From a checkpoint of a small image VAE: encoder depths [7, 7].
Rows from block 6 of the encoder of a small image VAE, named by matrix and row number. Rows with one number within an expert belong to one neuron, the router's apart. Each number is 128 + 24 x the weight over its row's rms, rounded and kept within 0 to 255. All counts start at 0. Numbers have three digits each.
Before each expert's rows are labels from the 100 images, of 14976, where the router gives the expert most weight on average: "top examples" is what is common among them. Only what is clearly more common there than usual is listed. The data: patchworks of several textures. In brackets: how many of the 100.
# router: router (encoder.blocks.6.mlp.router.weight, 4x96), inputs 48-95
# gate: expert gate (encoder.blocks.6.mlp.gate, 4x96x96), inputs 48-95
# up: expert up (encoder.blocks.6.mlp.up, 4x96x96), inputs 48-95
# down: expert down (encoder.blocks.6.mlp.down, 4x96x96, transposed), outputs 48-95

# expert 2
top examples: white (90); patches: two (75)
router.2:115137120128133128106135138108107098119112121115157107178150118150188081132155131148135140112120107155146158113135186145126105105096122183108146
gate.9:128112111143169106128149128131138181128167164158128097089171128128144128128128080103128128133121153142118165128103128128153121156165083118145128
up.9:108153128189088134075131133090128139110146080128081128128141128100126133111127169133117072128115164131128147130172166128128159105130128109128128
down.9:131195128095128113128128127122128184126128128082117099128132126129179164155115111128128113178129128128098099133128128049156128095093144148128128
gate.10:103120147164110155080128142128094128128147086150159136160133128097128128172128133144092110107144139155128149128128129143151145128112123128137099
up.10:128128128128152151128105152118125110134121128112151153128088128110075128094152078115128151125128109109087106151128128145128103128136144126128078
down.10:090070097128103099087128120128157128163140140189133136144156128128158128144128122128149128138095135128114136078128174122111147141128099096191148
gate.11:103133160134135150128144129128128101121128153174128131134156128094128099128111101128104128128165128128133154128059128103160140098128128150128126
up.11:140093168128167128132150106150080179128128105128135177128109121131101123153149101128142105128128147128128128136123137160173106131128101149101118
down.11:128128125131133128159120156157148173128128128080112128144128096128128128100128127077116146128124128128125128081128128142154133155128118128153069
gate.12:128086114129114108155143128137143128119156162128074124102081141128141152158140105110128128129110169122160112128090128091135128129101128140128169
up.12:128128113157147097128102115171156116128128108147128102107202131128088128128128134113167128117175084136187138116128140128092088131151120165128111
down.12:138146155128177128128111152131128107107128128094145178111138083128089159090081146128147140137153144151106128128174114135173098124162128128128095
gate.13:194120161135128148088131136138106121119159129107081128128131120111119131134101156128128149128162128134126126133190123128107107169145128154128108
up.13:128136128128128128098087145117142106125123122191163135162128128171068132116128146107128060089112138128128128115111157131081115112128136128164136
down.13:128112141128119106133128128128128116128140128120155128094100187128120162135182081140136099119159128128183128128106128132129124097121151128173160
gate.14:115128128104139128128115128128115133128101168128147128110088128086128125128128097128128123112143096091147128183063092128128143128113128128128120
up.14:128140090128128147128139119130105151124171128128128169122128103106128128101128171160084128101146093129141086108128157119120128158155128128148117
down.14:128112128128143128113120128156154154128109128119128096110128118161111164182128100128127128100128128123125079093064095132146100116124169093127102
gate.15:182106140179128146128125128148112175128128092067128134166122128132128115143128131129138128088128128166093177128128138128152104128119103114128132
up.15:100095126152153135128124184138123100144068157177128128128128156144098145102103128131128159104105128147128094190117149117128128098148128128128128
down.15:128128141117115128088108115130128128137128096148108116129129120128147084136107118128130130146125105156128128128173138128149132128110106103161154
gate.16:164122137102128128128094101148101148128128105133128085074122128111128085125180128128081128158128128150159054128102095128137112128099128151128142
up.16:106109122129128146112102128126128116176095142128134142109177128128127147128128131135128128128097138159142101154128121080128085128105149128134164
down.16:101113128090116128148128181128128128128128173128054157123128152128128087128128128121087128128147128126149110176107114119098128128104146172128076
gate.17:114163136146090147128134128130128108084139131074135128120128128144144138186115124136069170128146112098138131127071116091172140126144128097149104
up.17:128131110181106137151119167128128104119139128067094128112083144128136120128128128144128128134128128118128128138125128128128146139128171163169144
down.17:138196128128117171118113128093128128106151120134131102128128089128128064050128118128169116128128128099128128119179112132133128128147103128076096
gate.18:128107128174116166131130128133090145136131128107137062128157138128128138098125145172100130153128105147146128106128113128182164167128151158128113
up.18:128128148160144138115133128134173168111099099072128128106128111134149105128120160128128128128168173164140177109128122096128115105128128174065128
down.18:137106138128128122128102163096074086167113128080139149177128133138162128128167138128105136132128128104128137126149128128128102128105162110082126
gate.19:190152171112126125128167090138128150128137128128128097128113101128129128130087163176087128097163122143128128112103128188129120158109104135066153
up.19:100128107116128122128128128128128128181150128165108205096120073128131102082122128129126128143117093159117129128155162120135128128076128123138124
down.19:128091070128128126165100128128086128151155150148123128177094117138128083111104128128140099128128128153095155188107161184128133138132095128093103
gate.20:098128128151128128146128074128128121133164145137191125138098128128128167120114128087164121150128148128137103128099128128128137122128128128167133
up.20:114129078159128128142157095115146111128108128119128128146157128129134128128160122137111182073125122123062128085174128128147090145141164128128140
down.20:121147127128128112138128122105128157121160128115104151123123150093128098076152131127128128136087116190136136128165128100157128128139108128075128
gate.21:128096128103142158105098130135088128128128128128147150142128089128128145105093191102167103126128100156161137153099151118107131106121081128163126
up.21:135146074128128128097115138116093133147103128169106128128126128128128169128096133128083127083111128168093136131177101128065128149159110114118128
down.21:130142128110085134151106077161128144128159128128128128128128083110101098128128128196157103128118131138128112130146138155128171128143139128131159
gate.22:126128074108082146128164140128143129128075179134114119119087128128173133115146168120082128128125103128146143128154128110128128112146136105132150
up.22:128138128108120096138124128182128128127128147128128112146084138128113128118168095101128073132082164122128121109142110146128129128160128135093168
down.22:149072155146139128128101061165128144112111148121112086161166128149128128128128141128112128136119128062152127128088172111128097152148128088137128
gate.23:113128170128114100145134055136163128088128131128080137108128159185137163159128145128122079142160128156114142166140131131128131099171128148128150
up.23:128106151134128128091193128128128108128078128118128137122153105164066128087174128147164128117103137108154146140128128168111128128128142139092121
down.23:128109143128194116109135128128117108128127128158098128135198165128128193149093064131128134123146128157106128100153102128188124100162149128187132
gate.24:138168128091111128128121152124047141139150137130138140117106128126149081097128130128129128142130161171117075153128123128115128128107128170128128
up.24:137150168113174113072127116142101144116147128119116135118128111146108155098121108155140089142128128128143154128150108145128129125133134128084101
down.24:176101128098151118128137161124147154115128128145113174128121128104107128110172174158107128119120113153128128159120128143088127105148122122101128
gate.25:128128167145163080134128131133109168126126111166116130128086128128083101130128119128137148115107108128153084128156157158126157154128128128122134
up.25:147153160150128128128150121150162175109160128128155118093105079143161093167140128171117128128128075124128126102122128139155172128128128128110141
down.25:128128128134142128122128128126131143081128096098128098128154096128128128087169130193128128128134128141130128143187128088147102128154130149128115
gate.26:170179175128128115128112128127093125118139110135097106128073157108128069189128128109098128123103120171188093128128122128120153128128106128128161
up.26:111122097128095128167152128135128128091138128073160077137163124089150107104128128114157125128142128097147128128128128137128150097128100141128128
down.26:137138122166128128088139097102128119148137128128151128155171076128157119128121128107140128146079162139085164083128122093173110108104131128146193
gate.27:128164104158112142121116143140128143128148138096104128155149139128128158185128137128128128128127144132113184106170158091201128128128186146125112
up.27:112128128183128163081124142128128113135103128128111128152190148095110132128100128128138180128156080128125113128116117117128149164128175151128095
down.27:143107128110135129152088125105128155128165128146128128141030091128126104128128196128100141124128094111128121128128155128128128128128135155074128
gate.28:142134108128084126128076132128135164129128128133128128121092165099079127145148096128128106177128128084160128128105121095136164155128128140128163
up.28:086128125154134090131128128188149096111094145136128155149128128128087187114186128142114074099134155128138156133175155134109132122128128117128131
down.28:128128130128099108167127150128111126128147163133165091184128100128140128090119128115128128185155132107096128157088170115128199107124164110137138

# expert 3
top examples: black (86); patches: two (80); red (75)
router.3:103182116107143137130140166079119162149138154072104163147106099121119125130084157154098116114154140162098108131152137122126138168141124098113127
gate.9:128128126152128109128128136128138129128085135128105174142144128098103128163146128128128159128101132103121128108113079111128095128128145141128128
up.9:121108128070146118126099150135128128128131128128162110151152119128137128128148144109121128118173095088121128138048128110139139128128125093133109
down.9:128134169166131120102128114123128144128162104194105128115128134128122130173179146168104128115151104163128125109106120122128128149128159161126128
gate.10:172153088128153123185128128131128151088133131101128171110137113135128130113152107128128142128116096116152113128179100097128131167101113155152128
up.10:110132146106128150160174128157104128140088176128128166128100128140128144128120081090131191106106137128146128128095128081128093128148128133103155
down.10:167173134128134126116128128128128064111113136128164128116149180128112186128148135134087120128157128117128139128092095097168128098107143128105128
gate.11:158137128107129152174116126114128126121149131128128128135128133124136138120119131144118091140135142104128083182110128134077122134128111079147128
up.11:128133111128124128080128119119128146128138112118108160128127128137160162128098128110135112128110102124148128096179128128166159165104093128124139
down.11:094145099140128103128128121147144152148151093151128131128131116121113102167146124115151118122128097125118159106179128159128115201137111138122128
gate.12:160128089116110114160164141126128128119133166128099142070091128102145165120092103107128141128125093110134162128128128142132125099139116139139128
up.12:181128129151089115115082124128139128145176146091128113110089115128133128128133128171128104128173128108106128128162102128184172128119122172128128
down.12:128115087166128128128128169118127127184110089127128128128103129129171087169114128155133174109122128094128183097121115128095093180128128126124128
gate.13:117088087108128106192123124128128135168137151128154114068095095108132165128103130131128120157128128128119143128070150115121148129128128114128150
up.13:123079129103169120128128145128205115141070160128143157128136116128112128094129161116128140127118128101104164085126094157107099131117181128181128
down.13:190128161076128166128131128120157112126119177116120134106179098099110169128128128121128098176140128101096116131101087128128128128128159181111132
gate.14:128128128128130132128112143103108128129149128132119155155104128128128094148128145128113147128165143128106154163128128128090160128136117113128132
up.14:093117108134128148120138147128151128128128128128131128131190128122147132100091102135161128128128137128128128084078135135098115181090056106142128
down.14:155128128128145140106114128113092122166130128165128115158063128128129128211142188128122128121096144121149108128104163137129125106101097128132138
gate.15:128116135128118128128128128128094195128091146103122122128109119128094110181148097081107128139098112107128128117128128128161122093128128117134128
up.15:128164156122094157128142161128072180139133143099117133128093109128128097174109142128128128116169102128103128138131093128185150111119128143106116
down.15:128128094136128128128095153109123151083137128128128150085128129118128175102128141147128169128155128107090098128114108128120128100160128118091103
gate.16:123096110107150139163128128145167128100126128120128112128144118128146187132135128128126128128083188116128155136074128155162102128128114117103124
up.16:128128128093105138156128128114134128085144128125133128088128107128128111128108167158128128117136130128112128129078118128128123128128149157128098
down.16:109128128128128166128128128128128150128109170128121091128128166080140161100128044128138142128128121128128128124106081042189153078112128129151128
gate.17:143121121128188153129137128107128128128100125128101128099179110128090163096106128128128177162152118115127160101128128174100128090136141142128128
up.17:136147128120128126128132148134128158126170128128130134130124109143091156123130089128128128150128128121128104111091128128128171139178149128153128
down.17:175150128128128112128158128137113157128128182128094125128105128103145090132153080142092128127152123136128176142103143108066114160150128128072101
gate.18:128156155184140126128099138111165158140152112143128160090128128128128128157128128187093096117136083140118128128195150104103128175128124095149110
up.18:160139166124117136156107120123155072141091119173127102118118184128128128178128105089087179107154136158128132167057109128124109128128185128083128
down.18:127128128134136139147128142128119128150126125128206178173123128141107090086149152087128134128128112115099128112125142150128102202133094128113090
gate.19:115128170104130109154128128128128176128144154128150128151118125094164171159156164138090175112149128119118135145128097128195115061149128088128128
up.19:118165128128121138168127128102116090128104100128113108103128136136133128128174123127178145128177067104128121104076143119128142084156137124128089
down.19:128128098128120128128110128104088119151128128145128113128098088128132084128159165128119097117149128144139155143172171130128128197109098159135093
gate.20:131128128087128124162192128147174128128128162128084162121128128083102128128141161108128128156159128080123128125128125151128105100143167128128081
up.20:109112122159093133097128154130123128128135128128128114128136154108167131152128116128116152081128150105128182039156093121134082128119149108109172
down.20:130128110149197131102085101130084128132116128148150128128132190126122134128158123122158078128088150162136123128150143120150128114146180098149118
gate.21:144128076074128128158138104120147128115128097133161071128154128128183146118128128150128128132121130113121137121128148128130176165080085142090137
up.21:106093085098129128128128128086115128127174128159110128168110167124092147150126085128128141128170128149149116182128165125128169129167178126106128
down.21:115112164128128149096128075091081085161103085094135087128169118157137154132128104139128128068142128128175154089117128139148147140164132109132111
gate.22:128128124128121128164128128104135158128128179077157150118109089086128077128107128131128152128125161105099128128119115036146128061128093126123128
up.22:122128122160180127172116128120164165099128133101126102099221138156128128107149138128164113128128128129159128119128138128128128128146129128118108
down.22:157148149158104135128154102111128129128108162136107128101092099111147152128175187110085139149134071110182145133081128117133134135129127160128128
gate.23:110128128128134088128128110155128123106160128108146081130128149159128128128161088107164099128143128171135136128128110109144128097125128139128194
up.23:128169128113128128157128128116128159108137119124168128094128128102159142128171120128134124128128128098075128128160128113160128155128121091128128
down.23:077158128129141128103128103128128157136128128152066167095190152128088105080086145152128187107125109162128139131091128106120119140163120117128119
gate.24:125113125140128105128100178128079124128109115189128164129063128115128078128134166128106171102128126128137114119078166128128128128128083128128117
up.24:128128166138143137128128128147080178075157090075127119128121128128106113152128088159114120128128128128128128156129096172146128128153098163090155
down.24:128086167136128115133106112115143163088128128128128128124128156159097128128166149128128119112137128161148126171122128091106123141152184168054128
gate.25:128128128155104110128123146136060130128128150128128128128128128119128104179103128128144150126114173150172128128128118128128171060128128128136164
up.25:128155175144109152091161154128124128128131128119117186119049110153147105128132150173128143095137101169136144163150146149128127110140128128128122
down.25:128120128128128167143128128148111129076128128116128197139128128165096108128128160128122131125128083155128128128147107128081113142153128151098080
gate.26:137109134185128138099083126111128137128128128105135137111149171128102128121099128170092144128128128113128073129133114093128128191128137109150131
up.26:143131126128128130148168094135134137063135108128163143150133106181115088111111128148130103114140145109128174112140112137171153165154116128122133
down.26:128128130128137135128138175142079113111136098128128128128097128114128128128128166141114134128115124137175165168128153128128128152128106128128072
gate.27:128128128128131096111141097179157112128077130128128128128111128139106090131175140112128128136084134118150128129126117117145070128126167157096130
up.27:112111166130085127101128123133128128140128140107147160152128169145128127128128128128128128072128127128085152129128084108170095128128144127134128
down.27:128128128111099151110155121123144133177122134116128128123128128091133126101102072097153124128128130091156124128156156128128180128128089128129174
gate.28:116094083128111064117136128215097120123128128128128128148128172128063110151170156128144087128128132125128128128146137167128102153128116128145117
up.28:128128128128128138089128128128152121156155128128180076167128128090163128139127114112128128128128161143128128100169119128152181097115118130156136
down.28:112107103172137115093128128171128156116128088094136095128128149126128093128128132164147124128128156153103127096146116105128127195162114128137125

# expert 0
top examples: blue (79); patches: two (68)
router.0:117102111157075115120148113142117119128118141129134105168105193135173147181141093139110088167109117123149134093120131134104139107079096118129172
gate.9:146139104147117129143110132135147128155093128180128096125152128049128128128099160158115141128128103092187170128101158128107134130127128128093128
up.9:161144128134128128133128138128100092128164147139154101174128135128105101140088128112135106139128121153116077150128128094146175128093128144151126
down.9:158128128128128138157115135118128088093098153128121183153109162137128101153095111126097132128111186128124120129127104150126141187105144163109128
gate.10:128101131102139144128128128159128128098146156106150155128128140128110128128175079103086128143092128107128144111127090128139106082113192136146128
up.10:111114112148120103128141129074141091132137114158140127152128154103128121118116104169128076155121140128154102168115122128128181058159128146128126
down.10:153120136138125151157083128145122148128152142128128128116073106097166061142128119094097108174147122105148110112085140128138162128128110103080128
gate.11:105141128128118103146133128148114128136116128098162140106134128146128128125172088168119128126117101128117128132182150102157093128128163128163137
up.11:118124156141137149093144186075112133128136125118128164109139140099135160086128109127128128148128134128128111115105128168134140145128118124108128
down.11:084152128134128145128136091128115116128135109117128128094114080079153128132126128130096124128128128076099134128128128111159191117128128163142105
gate.12:116159172128100152137128147092112141125125132096128127128128074091155151135090128128124148128106113094114088128169111111128119094128128108175108
up.12:128109128182124144107130104128128174128128128120139160128103164128143128131142128128097128077128128135116135128132149156132128130099149130123128
down.12:131128128115128123164168128140128175153135128135113059102182119141128128100148121107144141128138098124170159102110144128128123094093128089128161
gate.13:105160128200128128102135087128169128143168128101137066128128131129153128128130120128145128142119103127128118128128128115205119213124128128176128
up.13:160110108071128164128101135128128126152169136127128128128134128108151140128143092107108128128150128128130107156128128101117181090128088126128113
down.13:083127128145128153103147128147123163128128110113140128128161126110115152117128128132128087175103087122130128128178116128174128191138107095128142
gate.14:100154125139082128139134141162121128109156143151137128096128128136121164128128183134085137128106117103138121061143140128128106111133133134128094
up.14:128128136133128139106128108142081120134158128165117143128133167148098128128126128128181081158128167170130115170128128092104152139166128122129161
down.14:128128128122128098115164151093128114128147128128091102115128128137128128131161159128128128128119128089128094128092085128128128115128108118118128
gate.15:124123131155118125094100154128128128124128151169141160128083128160095128128062086104124125090128163128066112128134098169104110169128128114088167
up.15:128150114083095128154117128128128144128137123128128128109154123099170167100128128128084092190144107105174112128166161090128122128100097117147128
down.15:131170174172143148128121128128128164137128128128101120101128082122116128128140127142120128159151128155128142101155166117169128163117152115128111
gate.16:108175127141110128125108128121158134136098128160090146102117161177103128128158144108128098121104192153128129114128094128137095147139128130107160
up.16:128128082105128128128128089118160171113147137110108153145118128159131157128156128101110136168103121143103101099170115128133122128097093130128176
down.16:128128113174154086103149168152128073088113161140120156114182128149097139110076104116136130128128128128067102128152117128128132140112119122095111
gate.17:098128173144087134128128128115161086108082146154128128126137141110178151134113052109130159140128155168153160140187092115128128128102116134128128
up.17:128128161146128128077128147093098100136137153128128128128123182094103126179156133128077144068128131114092149161128109128136116128088106120146095
down.17:128128127096095133133128046123158128130127150140085089128110121128128082128136115128079128114102139128156113121139064062152142128128128166082138
gate.18:128139155161067189128108136130128157131128109128166083185175161137128176128175108121127101142128128128094164108128128086158150128128136090200117
up.18:128128159117181108128128114137128128128100128128143101128128161128128125095140176119154128110135128120138137128128065128128079099128201103128128
down.18:158137109110107140113128162102113128128170081128128110177102136148128056128128120150128128128165136141128128168128186128128169128100128137166112
gate.19:132103134091076142116147155139120128128151152128128128113149139128139153147113128092170128148128128128100106104124101161191112154133091094147140
up.19:124094158110162128161142111128128198072149124094155116129134107100115162109166069146132123128108112121127109151109114151128078111132123128172117
down.19:128156150128128128110097133128101105146092132128083153103150162128097177102093128109136103110114128111145154144113145126176128070117128091165120
gate.20:121101131080128124156128167128128087141091143140127128128100144105109128100183123077136143128128128133128128157063105105128149072139128128112127
up.20:177121128122128155128106178119097119155128128128107156112094128128135104128082125142128128128154154168094119154128128140115110126157117149076092
down.20:138128118173128099142128103154173172127127128106169129128128149140108118162163126096118123109128160139128128101128084126174094128128129128128130
gate.21:153128163116143128137118098077134128105144128166086154137128128130094111130081152097128129123109173185143128158155128157088096151124138177089128
up.21:133156128056128128158128128137155128128111152158128141124094151128128110116128157096072100129102158163128116128128105119090169128128137149063176
down.21:111128150168111128136151134128103084128106127162091172064142147142105161157112110148095128093106110128101123139128124152116124154144144163128128
gate.22:128146128185132124112103123148128128150142105114128128136147128128154141128128179118128116128128136149072130089118128084168154131136153128164128
up.22:131128149081128169128083151128128128142153123118127128124128128096151132091152128135152128128123154095094128149134128128099153124116128128167076
down.22:117106151128085153129128075142121128178169112107111123128128128128128122128136128160128099154139105128117174128219131128143134128128128099128159
gate.23:128072081155105157125113167146128128128090161184128128154128131145128128108128128078086131128108198128105182125128141146089128135118101128128128
up.23:111155120128128158128165206096106138128128155134152175128128128128128137149128161131119128178128151128065087105128137128145168112101088137109184
down.23:128098128106128142155165128096128128128103133145108169121128109115128174102128144064152128162111105094151128129089128128130109114112159141151148
gate.24:165130128150125166081088118097094128118164128109128128128130157142128075085128128111165128145189128192128148157159128112136127128169106151167128
up.24:146082136162147128127128128149159129128168119123185128130148124106110128201166138100118137128167073128128128128140128166181089176128162128128077
down.24:134164128144128128113096126096056128118155128113128157128075135128128183150134136128128131182128063155113091074124128139128128126128128128067102
gate.25:148128080141128109069087133128128128146117128137129128141147128128080128105139127163151099128168108134128110128113138128128114104152137128120130
up.25:094158150128182103154128154165151178108128094128117128122128133127118188176141156123099126128123130144128143092128128181128095168146155128128146
down.25:128128157128075131115128124128125128141170128160136128135191128099164128128128104160105135128113070106147126079130128128150128140128102128183128
gate.26:160147140105128125128132128128136128144108164128146128135091126128128109126198102117094128094116125125116154098181114115162129106148106103128128
up.26:177155131122102128086122128166150134099137137128131128128144166114128098172135107112132178148128136161095107128122116128164136112128116128150142
down.26:128114128112130141138104133128114128125128123128111096128178153162122168086152128159172077128125109142166141139128153147151153155140128128180188
gate.27:105149128124128097128156095128157134128163128155127137102161166115116131123162099147128148129129129123128118128128128121155128117142159145126158
up.27:128128145128052114172125089128108145128144128179128094095140128103118157128128126128128143183095142093163119113083128096105144128128109128128115
down.27:127128140152114097134122163137128128128180135074119130104160123095144111151128128150128128106080143173107128099170117151186128101085139109132157
gate.28:183153185161128128096096119097108120128146128122128151082096141128173128107105068128115146132128128132109151108131116128128160128121163117125114
up.28:069128128142093121100143097128104078128147063128128149128128154128098144151146128128112128128160128154140109152094128128153131128145144128131128
down.28:128090124073161147128144147121100149128142116113128128128128129160144098103155122103174084128111128118172109124128160133104128072120128086161150

# expert 1
top examples: yellow (92); patches: two (77)
router.1:112111148106134136134135127123189125161129141133137119099169151158081156073170131128156137103141112120131133120121109096113111184122159110139092
gate.9:139128106128127128168148116151128165158178159128114143091163084145128128128128118155154143143128128128092163112131128076137130157124157080130093
up.9:128084128122178144128094131128080151136112144162128103161128128167120128130128128095132128128113128134161128159078090126092148128095128128116136
down.9:128103107147141158128086128128128074128090109128128163148086127138128112091128128118152151128120142124096128167128124128097112128135116139147067
gate.10:169143136128128126163123162109128178121190128125168120121061142149157127128128130134116128128152128137140128128125163128142200119128128110132155
up.10:144132145128119077143140093176128127128128128144102144128085128125101128128136085071129135085131128168173134154148150128128124120156118110120137
down.10:074128158128151138121123128128128128117165119152160129149115123106133128128149128116151092128154036128111108147128128128089118128086130148089128
gate.11:151132128128112143172164128127132105139088158109128151125070069133163102128061145144127155109106128114106152125158118099128124128115148138139094
up.11:111179147128131148128154077078104141082112142128128128096126121128128095128128116128088092128128132105128113134128126128149128139128128128097128
down.11:138128128136128128101130094115154128128121097142128129166128128148091128065156108128178128128164152128149170128111128126136117109128146128135076
gate.12:149153148128092128131128128099178099128128125097128163092107097101194128128133128128108128151107128134128145128128147128167136128071080137128128
up.12:159064053152104128116127120128160128162116128138128122128128115163111128128148123128143128128099128128171176118126185132112139155144093067116128
down.12:128142126106128128152169117128141179163128128101128108101106128104128084135128128128083118143110135103119178052131133128159119159103079155119171
gate.13:106103128128131128152177128154098159128150140108128133097111106116169155151112128154128128128128093102128111132128147128128140115135090171112155
up.13:106128128128110128128126128107155131127128185193128095099128128128128128128149154126166134174128128085119139105121107056113115147126081098142113
down.13:148081081118128150090128175128122066128142128136128128165151128155107128128097134100128128072147100099131128128105149152128148128174128128128087
gate.14:128095100095140129152137145139146135128128141115160128128136141109111108115128147100173199128136140073139103151128128128132128128128113128121044
up.14:135158128163147122135128128081151128103155128101113128128155128128123106128064094129102128163128128143087116157152163124088135046126079068114128
down.14:124182128158109174086128107133128144128175091088128128128128162130150128177145103155128094147132128161151128149173143115147152168113149113128128
gate.15:137131160094128128149113175136128128128128127070137136131128121139128128103128128139096128128151102115090128128128114123181139128161128157128111
up.15:157138128133152128081094128111101152096153095085172128143128128152118041109128173145128128116133128128128101123128174151128145170145128128128152
down.15:101143163137144138124128128111138132105128128089128122128128128112136166128076061118128180128129083080098107112109103088143128115128112128127112
gate.16:097128157138155143132073146087127167134128128132128124156128128154128128111187128099154108128220076128145128144094128128179128146153128128139128
up.16:130169128128108159126128128165133128138128128128080090131105124116119128128145111122128128092092135167218128123142128131085094098091098183128128
down.16:128128128129074143103163128128171128128128114128164128128145164128128092146141134128158099113128139147146139128166140144128128121128128128132154
gate.17:128087159128121124100137135110128128128167128092128143128163113152128172097128128110166143142112191166128151145128122125126128104183119128156128
up.17:103143128128085128128117128099145146100135139128082128121165143153083141128095132145120128118152152203128113100133153111116128082173139128150128
down.17:128123128173139132121074128115128152134147075119153108128109117128135128190128109126140128131104128128103149124128156128128128128144159106114128
gate.18:050138108128104138155132125115105106127128128171109128124150128122128155138156128128128128123134094095180125132128107138152135133117103128162155
up.18:110128155128141131103115131112138133088128079128149128102128139153088128128101134178161095158150102141084128141212128138151161128128205128165128
down.18:131128140128119128135128148142108128090150128096089146121079150105094126128128134143090148131128140191081046128109099130128128067150188128121128
gate.19:128128097128137154150134128128115085158128169138128140088128148127136104128124128128096128094128179110116128151109065109128128149139124128128095
up.19:128162136169138093149147128113121146128122128128128128128117074128147141169101128131135115123128110129127163064158175128175128128128117109136127
down.19:121093128122166155129066128109128110128162094127150135128128172128128128126128127128148113112128087128112159191151166152095155118120107128127121
gate.20:089117105128122179189156128052169096147128174128153126115128063128137146128128099128128131193132128080102127120106107101126133170081102128128128
up.20:172089091128133094093128128161108137101090128128138164128128133199099128104126123089120094128095191155086128128128152190119116128148128128129128
down.20:108143128126093128128128121126128128128133177086128164128130086100143153128091073137128174202141107103060128153120128125135142109128095145102159
gate.21:131128128137158143117165128163108128166128128171168115158154101128154128097128078111151152128128128128128128091146155104153118111116089081119157
up.21:148128128084118128128085112108108154113121151131159119128092128128138156134128111116114130128128128128128128131061075128143128127148128128118106
down.21:128073143088063115163135128125121113128128128160152090128129112081137128079119137176173136107102105128115160128098099113154128089073142128080132
gate.22:094128128152141093136128128158113167123128096124090121114076110160102103122128214128128074115152119128141128108108149128145139128128139160128204
up.22:095106155123097129128164166116112150128128139128128128152128061136138128128076128128147179114128128110141128128101159159133136128128128128166130
down.22:118095150128125125120091128162128176128150097103128128136091128147122131128128128136128128128141096158139128144097144128128128128176128176080124
gate.23:159140129128120111138113102122128128117152091193151128129167116141116139154073151156115097128128134146128146119134170126133114198118102128121128
up.23:106128128128144128131106128112125111121089128123152118128107128150128138100128091064128133104103171150128128128089109149081112149128100162109079
down.23:136123124128128130092112134128128131109154079149123128139128155158118096155129127119128088104134116149128128116180175141128137196121080143149123
gate.24:158129129128072107135153081128084128128142128128118128128120194133128115134190162128155128140128128113203116112122083139107127128088128082142158
up.24:128149152131185132128116135104081157128138100132158128128064120128158128128137128128128131128128103157128128128128162144114125128106121128128128
down.24:128121128128120082134108111121063128128128128128128170128088128121128128147137128111111128142128128157180149151092155138128131128115117132081162
gate.25:128092127128128128134128103162158128128151150156125087165149109128128128131164131163119128129110128149128122120128128085128094119111169078152107
up.25:128148128088191170143140088107130168119128087128097128128154152139081128128145137128164093150128100140128137109128099144136176128149173128134173
down.25:119117094117102093135126127088102119119128081128155109179165152128166128128122102128127100132128102128119128168128128135140100149151128121128180
gate.26:159128130128124100128128138158128128125095142107111130089128143116137081130104150162128160141083120128131107145141094102142128093138128145128133
up.26:133116107086128153171115168170128117128158182138158128125091076103154128099128148128170179128131130128128103055095152151110128128127076128128128
down.26:128117128128095146150060147128119124094168128128128134142128191138100128120155154111140100121148128149188138128128110128128125128128162141118147
gate.27:140143177128186117144128158087117128106100128083107128146128125160105128106155128148108095128128075128159109105111152134100128161135130128128113
up.27:121178128140125139128128134101172128128128128128128146128095203140128160128148128127098128128114198128128136128149130100128146128117167112151100
down.27:128143050112104158142156115119128102128123119128148100151128147113167141152145145139119097110088153128145128128128128119127115124113128128131135
gate.28:128098168127184128142120128119128110128114143176128128093163128128128104128157147133128173128182114095125128123085097128143091185142154140192098
up.28:176133128128131120128121114117128132128128135118128097098173144124157128145086164115157093147128061128122103106128160128128128155130117124157145
down.28:112128128141131128128130138128131128116128105114128169114128132115157126143128051094095128128160128124128101150129125134148128145129153128128128